A small audio embedding model, trained from scratch: depths [14].
Rows from block 8 of a small audio embedding model, named by matrix and row number. Each number is 50 + 12 x the weight over its row's rms, rounded and kept within 0 to 99. All counts start at 0.
After each channel's rows are labels from the 100 clips, of 14976, where the channel reaches its highest value: "responds to" is what is common among them. Only what is clearly more common there than usual is listed. The data: songs of 200 made-up bird species, synthesised, often over outdoor noise.
# conv: width-3 conv, dilation 2 (model.blocks.8.conv.weight, 320x320x3, each kernel summed), inputs 0-79

conv.240:50 43 56 36 74 50 65 35 79 51 56 62 43 40 59 45 52 57 55 54 53 41 55 52 69 47 48 43 49 55 43 62 58 61 37 60 40 50 35 76 49 45 48 73 60 39 51 44 46 49 40 34 55 59 65 52 39 53 51 55 29 50 50 33 58 41 41 51 54 62 43 47 63 62 53 41 63 66 72 47
responds to: buzz; first syllable: buzz; click

conv.188:42 55 54 44 59 37 37 68 50 53 32 32 64 25 64 55 45 63 56 53 41 39 49 45 61 78 44 55 46 65 33 44 48 65 41 48 47 68 71 53 64 62 43 59 62 32 62 45 59 48 45 47 55 36 57 44 59 61 33 55 22 72 61 58 46 60 61 52 71 53 40 60 46 78 71 40 57 41 40 64
responds to: steady whistle; first syllable: steady whistle

conv.213:33 35 61 48 38 51 24 49 32 52 45 63 61 44 39 37 62 51 56 35 63 59 57 46 55 28 34 35 63 60 48 55 33 48 59 54 54 22 49 35 24 37 60 34 28 42 31 48 58 38 39 57 64 77 32 42 59 34 43 64 30 32 40 57 42 58 49 51 55 55 43 29 31 52 41 43 75 33 28 26
responds to: dip; pitch: middle; first syllable: dip; first syllable: arch

conv.234:75 71 62 39 48 53 63 70 44 60 50 60 54 57 71 61 61 54 54 65 56 60 44 53 37 49 60 27 47 53 51 55 54 32 59 54 49 66 43 49 56 73 49 55 42 62 54 63 58 48 55 51 58 54 78 42 49 71 83 68 58 55 37 62 48 50 63 41 37 50 52 56 53 42 49 80 67 37 40 34
responds to: steady whistle; first syllable: steady whistle; pitch: low

conv.218:59 46 50 42 58 30 49 49 42 70 29 74 43 48 55 40 57 34 42 59 49 48 21 63 68 24 16 52 68 59 46 29 48 29 48 61 82 53 52 47 53 50 67 47 45 40 54 46 58 45 33 67 46 50 61 50 51 48 38 82 47 61 37 57 60 50 45 40 41 49 23 61 56 51 52 49 47 52 44 28
responds to: warble; dip; first syllable: dip; harsh note

conv.254:44 47 44 44 48 70 41 61 62 54 59 39 45 48 44 29 30 34 56 43 42 44 65 39 53 72 61 71 40 51 58 71 26 69 51 27 47 38 47 53 44 42 33 53 74 48 38 21 46 81 37 41 74 32 41 56 61 52 46 29 51 51 63 40 55 38 40 65 49 52 72 50 46 58 41 42 42 44 44 56
responds to: downsweep; first syllable: downsweep; fast repeats

conv.36:44 36 51 80 46 47 63 47 45 49 37 58 44 34 46 56 71 46 49 50 46 53 27 50 63 34 36 22 60 42 45 55 50 36 51 47 46 43 56 51 47 39 38 49 35 52 48 57 62 31 48 28 35 44 35 47 35 42 47 51 47 60 34 45 59 60 42 24 49 46 40 46 53 46 31 37 40 44 66 50
responds to: arch; first syllable: arch; rich in harmonics; click

conv.33:37 53 48 62 50 48 30 60 51 41 32 36 47 39 57 63 40 40 38 68 48 49 32 65 45 65 38 44 63 51 64 34 63 58 29 43 73 66 53 50 37 50 48 37 36 30 67 72 32 35 47 57 51 41 71 58 58 55 20 50 61 52 51 40 49 52 30 44 58 50 32 50 49 63 79 37 57 45 49 59
responds to: steady whistle; first syllable: steady whistle

conv.192:68 37 41 66 47 46 64 61 65 34 21 50 32 42 50 40 32 46 55 37 35 38 13 43 50 32 33 46 74 48 41 25 44 43 65 42 47 44 53 53 31 59 36 66 44 53 53 62 61 29 35 53 35 34 54 41 49 55 63 27 62 11 39 57 61 44 52 56 46 49 43 49 54 39 48 60 43 63 42 42
responds to: arch; low song; first syllable: arch

conv.298:43 42 47 37 33 50 44 56 19 75 51 58 55 41 55 54 62 62 39 63 59 51 39 62 50 55 51 56 59 59 42 47 51 39 55 69 62 56 31 27 63 51 61 50 39 37 47 53 32 54 47 54 59 45 55 71 69 52 66 65 69 68 47 68 29 52 53 51 55 44 39 56 48 38 51 68 59 55 29 48
responds to: dip; click; first syllable: dip; first syllable: click

conv.304:64 48 53 46 60 77 30 45 43 71 77 66 61 35 64 47 77 77 33 52 27 63 27 47 40 56 65 53 47 43 40 90 38 44 42 59 49 50 33 41 55 56 39 52 31 33 58 47 37 53 35 54 57 45 65 38 22 49 40 41 51 67 48 64 67 48 66 50 37 65 57 49 50 52 50 49 55 47 30 47
responds to: downsweep; fast repeats; first syllable: downsweep; arch

conv.14:68 49 71 47 41 39 42 41 47 33 42 34 53 53 55 40 31 22 71 62 60 50 69 39 62 22 45 54 38 40 41 34 40 47 50 19 47 55 46 40 29 56 33 67 60 50 40 48 61 48 35 32 48 40 46 43 49 45 57 38 46 28 44 37 54 67 50 40 65 46 59 27 39 48 57 65 34 30 44 67
responds to: downsweep; first syllable: downsweep; fast repeats

conv.40:51 51 60 70 32 56 37 57 56 39 50 59 17 67 58 64 41 26 53 29 33 70 59 39 80 55 28 48 44 28 41 42 51 66 64 44 32 55 29 60 41 64 23 55 54 68 72 71 49 55 59 47 52 45 57 45 36 53 27 25 56 58 63 40 62 30 56 29 46 27 44 40 57 63 51 32 46 63 51 51
responds to: warble; first syllable: warble; pitch: low; harsh note

conv.313:61 55 51 36 36 75 27 52 37 56 51 51 39 43 37 46 41 38 40 39 52 48 50 62 27 50 50 64 47 44 42 56 50 23 56 41 49 49 64 42 50 51 32 54 37 38 33 34 62 51 41 46 72 40 44 27 32 33 37 55 57 57 49 48 42 60 33 40 38 65 58 55 42 60 33 57 47 51 43 57
responds to: downsweep; first syllable: downsweep; fast repeats; low song

conv.25:51 32 70 26 37 70 45 32 41 62 84 45 58 42 42 34 49 53 67 49 48 47 58 50 43 42 76 45 49 30 45 78 36 35 49 30 41 48 56 39 37 47 57 59 49 31 52 37 57 58 63 55 60 44 29 25 39 40 47 34 45 41 60 42 43 75 54 39 68 46 69 40 48 42 51 39 41 63 54 50
responds to: warble; harsh note; first syllable: dip

conv.236:42 53 55 51 48 60 40 36 39 43 49 58 55 49 66 53 42 50 43 56 53 65 51 50 67 70 48 40 48 47 49 59 56 43 50 42 45 59 47 51 26 62 42 17 57 83 49 52 37 46 66 30 62 53 64 52 52 64 47 52 69 32 47 45 59 46 28 47 67 54 36 33 37 66 64 34 41 37 47 39
responds to: steady whistle; first syllable: steady whistle

conv.308:40 48 32 54 44 55 43 66 51 33 50 46 56 51 41 71 47 44 41 45 39 47 53 35 61 38 63 52 73 55 56 43 49 62 54 58 58 63 36 56 40 28 31 35 42 37 61 70 38 20 28 43 67 51 57 38 37 51 66 36 47 49 33 44 27 57 50 61 33 29 57 32 52 38 44 58 35 50 49 36
responds to: buzz; first syllable: buzz

conv.166:48 36 68 64 49 60 61 38 51 45 59 30 56 49 40 52 48 56 57 30 37 66 50 35 49 27 47 31 55 62 47 37 37 39 63 56 42 32 43 39 49 45 59 53 58 52 44 42 58 43 77 42 41 12 40 46 42 40 32 25 42 46 47 67 62 37 53 53 52 38 54 53 44 54 42 40 60 39 60 30
responds to: arch; high song; first syllable: arch

conv.256:35 45 45 75 59 32 51 40 52 45 44 45 40 41 45 53 51 42 55 35 35 53 37 61 51 42 50 28 42 49 62 47 57 45 52 39 40 49 58 48 59 40 43 63 51 56 59 52 36 36 70 34 23 44 39 42 48 47 40 45 39 66 40 42 37 89 60 30 61 37 36 50 44 47 49 37 42 54 43 55
responds to: steady whistle; first syllable: steady whistle

conv.297:40 59 48 56 47 52 52 50 39 30 58 49 63 34 55 70 39 51 46 69 60 29 30 26 45 55 36 42 42 48 57 43 61 50 44 41 50 34 68 31 40 66 56 36 62 45 49 54 61 73 64 38 59 58 58 71 72 50 39 68 57 42 57 37 47 65 40 33 68 37 49 39 41 39 63 41 53 38 55 52
responds to: steady whistle; first syllable: steady whistle

conv.250:55 38 58 53 40 65 51 46 52 56 56 60 76 38 47 36 65 71 57 23 53 27 67 81 65 38 63 47 58 43 44 70 36 44 43 23 39 50 57 45 44 42 58 31 50 37 52 31 61 66 61 51 54 44 48 40 49 51 48 41 43 46 69 60 46 44 44 43 44 79 61 32 51 49 47 38 25 62 56 57
responds to: arch; first syllable: arch

conv.82:49 56 43 47 64 27 63 34 63 51 44 41 45 33 44 54 82 46 32 39 51 36 45 63 34 51 40 37 53 45 40 55 46 49 19 47 38 60 46 59 60 48 59 61 40 38 59 45 38 39 60 47 47 53 45 46 43 45 33 56 17 57 66 42 41 53 50 49 48 55 42 81 67 53 50 39 44 40 51 40
responds to: dip; first syllable: dip

conv.286:61 36 62 63 45 41 65 51 56 43 52 52 47 43 46 57 50 67 57 35 50 62 21 43 32 46 49 70 38 61 43 43 51 49 36 42 22 48 59 43 60 51 60 65 50 59 52 45 61 68 85 50 33 43 61 66 52 51 54 53 52 54 68 45 56 38 55 46 34 58 26 61 45 46 55 42 40 48 56 58
responds to: downsweep; low song; first syllable: downsweep; fast repeats

conv.158:53 37 46 55 38 26 53 62 21 27 30 40 58 42 34 64 47 47 53 60 53 36 61 40 49 39 22 63 43 60 48 21 61 63 42 62 42 62 37 47 50 44 54 63 49 40 59 67 51 59 43 46 53 47 50 59 58 48 34 27 44 56 77 48 59 47 44 54 53 43 43 51 58 36 59 38 66 29 48 55
responds to: downsweep; first syllable: downsweep; high song; dip

conv.149:42 52 61 55 47 35 48 41 33 40 43 53 61 46 48 66 46 27 38 38 45 67 66 51 58 46 54 29 59 47 56 36 35 60 37 34 56 57 52 42 27 57 42 36 43 67 50 29 43 45 61 41 43 44 43 36 44 62 46 37 55 34 57 28 43 69 57 51 53 41 57 28 46 61 43 40 22 38 37 47
responds to: warble; first syllable: warble

conv.311:43 43 53 27 43 55 60 42 39 46 67 74 53 48 50 56 59 54 42 51 34 66 25 21 45 69 46 53 42 54 58 49 45 29 56 70 52 34 45 32 42 53 39 59 29 44 27 56 50 47 60 44 31 36 42 52 46 37 61 41 44 44 41 54 53 45 60 51 59 25 54 65 45 36 40 54 55 37 40 58
responds to: warble; first syllable: warble; harsh note

conv.167:51 39 54 24 49 44 43 50 49 41 55 38 51 36 50 38 37 44 33 51 48 31 43 36 55 53 42 72 47 34 40 48 36 55 48 41 49 39 43 40 25 36 33 65 44 50 38 41 57 68 40 40 53 48 40 35 37 33 39 29 63 46 54 38 71 63 40 33 54 70 47 36 54 47 29 46 67 48 43 52
responds to: downsweep; first syllable: downsweep; pitch: low; fast repeats

conv.151:71 43 61 48 53 47 46 53 53 45 44 77 68 44 57 36 43 42 57 40 40 72 32 30 77 40 54 41 53 51 29 49 47 41 37 44 38 56 39 46 24 49 43 64 49 51 44 37 63 46 61 38 68 41 41 47 56 46 41 45 41 26 62 50 75 29 64 50 43 32 35 29 59 77 53 38 55 34 39 46
responds to: warble; harsh note; first syllable: warble

conv.223:46 43 36 64 45 45 54 43 51 56 51 45 49 31 43 53 61 43 41 50 57 22 69 67 43 50 45 60 26 46 47 54 43 42 39 49 56 44 68 52 53 48 68 70 64 34 56 53 46 62 37 44 46 50 51 72 62 51 53 72 28 73 76 37 49 71 64 43 57 72 50 47 55 43 55 45 50 32 47 65
responds to: buzz; first syllable: buzz

conv.111:52 38 55 88 52 52 51 33 56 52 43 56 54 38 53 39 64 51 60 37 46 58 37 47 53 37 47 49 73 51 31 61 31 30 73 45 44 56 43 43 37 38 53 31 42 39 54 35 52 45 63 36 55 28 45 53 33 45 39 25 45 34 38 70 65 75 39 37 58 40 37 47 32 63 59 46 49 41 58 29
responds to: arch; first syllable: arch; click

conv.39:68 62 70 42 60 04 48 56 47 32 41 66 60 41 63 44 43 42 48 47 55 34 46 15 56 38 38 43 56 31 36 31 48 44 30 51 32 40 37 60 21 56 48 61 61 42 45 55 46 41 42 31 59 43 54 35 40 46 51 33 29 24 54 53 57 61 52 61 48 33 42 56 57 58 39 64 87 34 41 40
responds to: warble; first syllable: warble; harsh note

conv.141:43 49 41 41 28 35 48 72 37 29 39 52 51 35 49 75 43 43 50 69 54 43 59 31 22 51 44 48 53 38 50 43 61 53 47 46 43 42 59 38 33 65 25 48 35 51 49 69 51 35 68 35 47 65 50 50 54 61 90 38 47 48 53 52 35 57 45 39 53 30 49 43 34 21 38 62 49 29 41 47
responds to: arch; first syllable: arch; pitch: middle; warble

conv.115:45 41 51 55 47 50 28 28 42 36 43 62 60 58 41 38 34 56 56 39 50 55 43 54 67 30 45 52 40 63 47 47 65 42 60 45 63 40 58 40 62 48 36 67 38 50 59 52 43 49 48 64 45 37 45 54 53 42 37 54 71 55 49 45 50 60 43 46 62 37 48 22 55 45 36 26 50 74 40 68
responds to: arch; upsweep; first syllable: upsweep; first syllable: arch